A small contrastive image-text model, trained from scratch.
Training: adamw at rate 0.00086, 18800 steps.
Data: trained on scattered letters and digits in many colours, 195000 training examples, 24.7 epochs.
Rows from block 3 of the image encoder of a small contrastive image-text model, named by matrix and row number. Rows with one number belong to one channel. Each number is 200 + 40 x the weight over its row's rms, rounded and kept within 0 to 999. All counts start at 0.
After each channel's rows are labels from the 100 images, of 14848, where the channel reaches its highest value: "top examples" is what is common among them. Only what is clearly more common there than usual is listed. The data: scattered letters and digits in many colours. In brackets: how many of the 100.
# convs0: first 3x3 conv (encoder.blocks.3.convs.0.weight, 128x128x3x3, each kernel summed), inputs 86-127
# convs1: second 3x3 conv (encoder.blocks.3.convs.1.weight, 128x128x3x3, transposed, each kernel summed), outputs 86-127

convs0.118,192,182,195,169,97,173,223,137,216,186,172,120,217,148,210,189,200,184,169,161,196,170,206,126,197,129,208,245,195,193,202,162,195,227,195,182,163,228,200,166,138,191
convs1.118,286,166,230,264,231,204,182,189,189,190,226,115,152,224,217,218,205,199,234,207,243,97,150,81,230,294,229,231,239,206,191,200,215,185,203,164,222,233,261,168,171,213
top examples: brown (83); the character C (25)

convs0.106,182,297,212,206,199,224,247,219,103,196,213,201,259,156,205,225,240,202,210,166,162,210,100,203,143,216,187,223,221,190,186,180,217,209,186,183,137,192,125,180,272,175
convs1.106,207,184,196,139,140,179,227,146,200,200,161,175,212,219,246,220,191,194,182,216,234,180,205,191,170,190,176,178,91,138,215,191,91,136,245,181,172,154,217,182,143,236
top examples: count: one (57); the character 5 (44); largest: 5 (40); the character 6 (34)

convs0.98,191,243,240,211,262,211,228,258,207,183,162,202,125,185,207,152,321,189,114,185,223,201,167,241,170,246,185,194,159,121,207,168,167,182,210,142,210,118,216,142,164,228
convs1.98,168,175,162,207,169,134,168,205,195,157,227,146,202,177,215,176,166,215,244,190,200,170,229,147,189,201,123,255,215,194,191,210,196,226,243,176,219,223,170,209,76,232
top examples: white (50)

convs0.93,198,178,243,132,244,208,166,215,210,241,234,182,218,247,214,220,245,214,251,149,214,192,205,194,121,226,199,180,184,209,178,148,231,60,228,258,132,108,220,215,120,226
convs1.93,225,185,175,195,165,172,185,198,180,178,250,115,184,173,158,208,143,109,183,227,246,168,211,167,181,200,128,183,172,158,168,233,200,184,235,110,237,182,192,188,205,178
top examples: count: one (51)

convs0.7,234,238,234,214,211,211,146,260,126,200,188,218,222,201,296,144,293,215,208,156,167,236,178,201,227,219,179,171,278,216,134,217,261,192,199,178,204,172,160,135,218,148
convs1.7,226,186,179,208,191,175,238,216,182,236,156,186,196,194,194,223,177,202,146,203,118,208,208,172,175,171,189,211,182,143,236,202,99,148,251,170,213,150,242,217,115,133
top examples: count: one (53); the character N (34); largest: N (34); the character T (28)

convs0.64,251,227,205,90,190,220,192,188,132,157,228,182,270,190,206,187,252,208,228,138,136,199,234,176,205,243,212,265,261,170,193,227,218,192,196,199,189,197,169,140,129,181
convs1.64,136,180,215,235,173,187,143,154,172,244,112,162,182,211,109,307,98,190,164,227,227,200,195,168,175,244,167,176,135,213,224,199,255,155,230,177,248,224,195,205,319,251
top examples: the character J (47); the character 5 (46); largest: 5 (44); largest: J (42)

convs0.33,203,176,182,203,162,246,197,193,190,200,198,223,206,194,212,200,191,186,184,193,171,251,202,200,206,187,276,212,211,200,190,194,199,185,69,184,200,207,190,197,173,193
convs1.33,220,221,231,210,266,117,189,182,208,210,205,115,197,205,219,197,205,214,229,213,213,129,208,203,231,211,45,205,192,200,181,214,191,186,335,220,212,194,218,200,207,206
top examples: brown (74); count: six (37); the character R (25)

convs0.88,210,180,144,223,206,208,198,141,184,191,228,187,235,93,206,206,254,189,204,209,242,156,62,211,215,164,216,202,205,255,153,174,212,201,190,177,233,190,101,212,145,232
convs1.88,166,221,180,167,196,192,230,169,142,226,164,175,201,179,272,288,208,168,170,104,179,179,220,229,218,193,182,171,173,159,199,187,183,208,199,174,112,235,165,199,216,184
top examples: count: one (39); count: two (36); the character F (29)

convs0.27,183,203,172,216,185,177,137,192,252,172,183,206,170,161,225,216,183,194,279,171,99,209,292,192,173,218,188,199,159,128,219,232,183,186,208,194,185,318,212,170,207,194
convs1.27,177,205,162,188,182,169,159,144,94,120,147,192,190,149,229,226,201,161,173,197,212,174,175,149,117,164,176,191,209,189,222,102,174,213,244,150,166,211,209,176,174,163
top examples: count: one (54); the character N (47); largest: N (43)

convs0.80,242,177,109,242,222,210,96,169,220,135,188,184,220,132,203,200,240,216,221,193,204,219,145,235,235,129,174,231,182,159,184,179,228,144,217,206,204,132,238,136,196,189
convs1.80,155,160,167,217,229,142,246,244,213,313,183,196,174,256,178,195,175,213,198,96,152,184,208,219,130,136,188,171,213,246,190,188,188,258,186,278,158,183,35,217,201,185
top examples: the character J (27)

convs0.51,216,221,161,167,171,176,195,109,111,136,184,122,175,140,207,179,234,190,191,171,207,208,163,215,187,185,175,182,162,180,169,151,238,167,230,224,186,161,233,173,163,204
convs1.51,210,160,205,188,250,108,202,143,222,201,233,242,205,216,192,217,146,233,169,167,220,227,159,162,164,230,187,261,169,209,240,217,194,184,220,215,192,169,247,185,318,256
top examples: white (40); count: five (37); the character 3 (36)

convs0.126,176,218,137,275,207,178,219,193,228,180,209,193,108,103,249,203,266,225,195,207,165,191,182,192,190,182,147,240,247,198,194,234,172,194,177,209,160,236,180,196,201,242
convs1.126,207,229,182,165,180,184,155,201,198,149,110,191,234,147,322,232,210,185,185,155,210,198,198,186,208,195,176,205,75,117,182,135,194,195,261,166,154,218,181,188,208,187
top examples: count: one (46); the character K (40); largest: K (36)

convs0.94,248,190,139,224,224,220,150,235,178,181,207,219,172,117,228,188,262,174,206,149,187,233,187,240,222,182,208,212,194,174,121,156,90,143,208,215,163,212,189,204,168,164
convs1.94,140,202,171,159,97,187,178,143,212,217,198,158,253,172,228,249,199,211,214,177,264,151,203,136,197,153,191,142,132,192,151,195,128,142,138,127,213,256,195,269,150,168
top examples: the character S (43)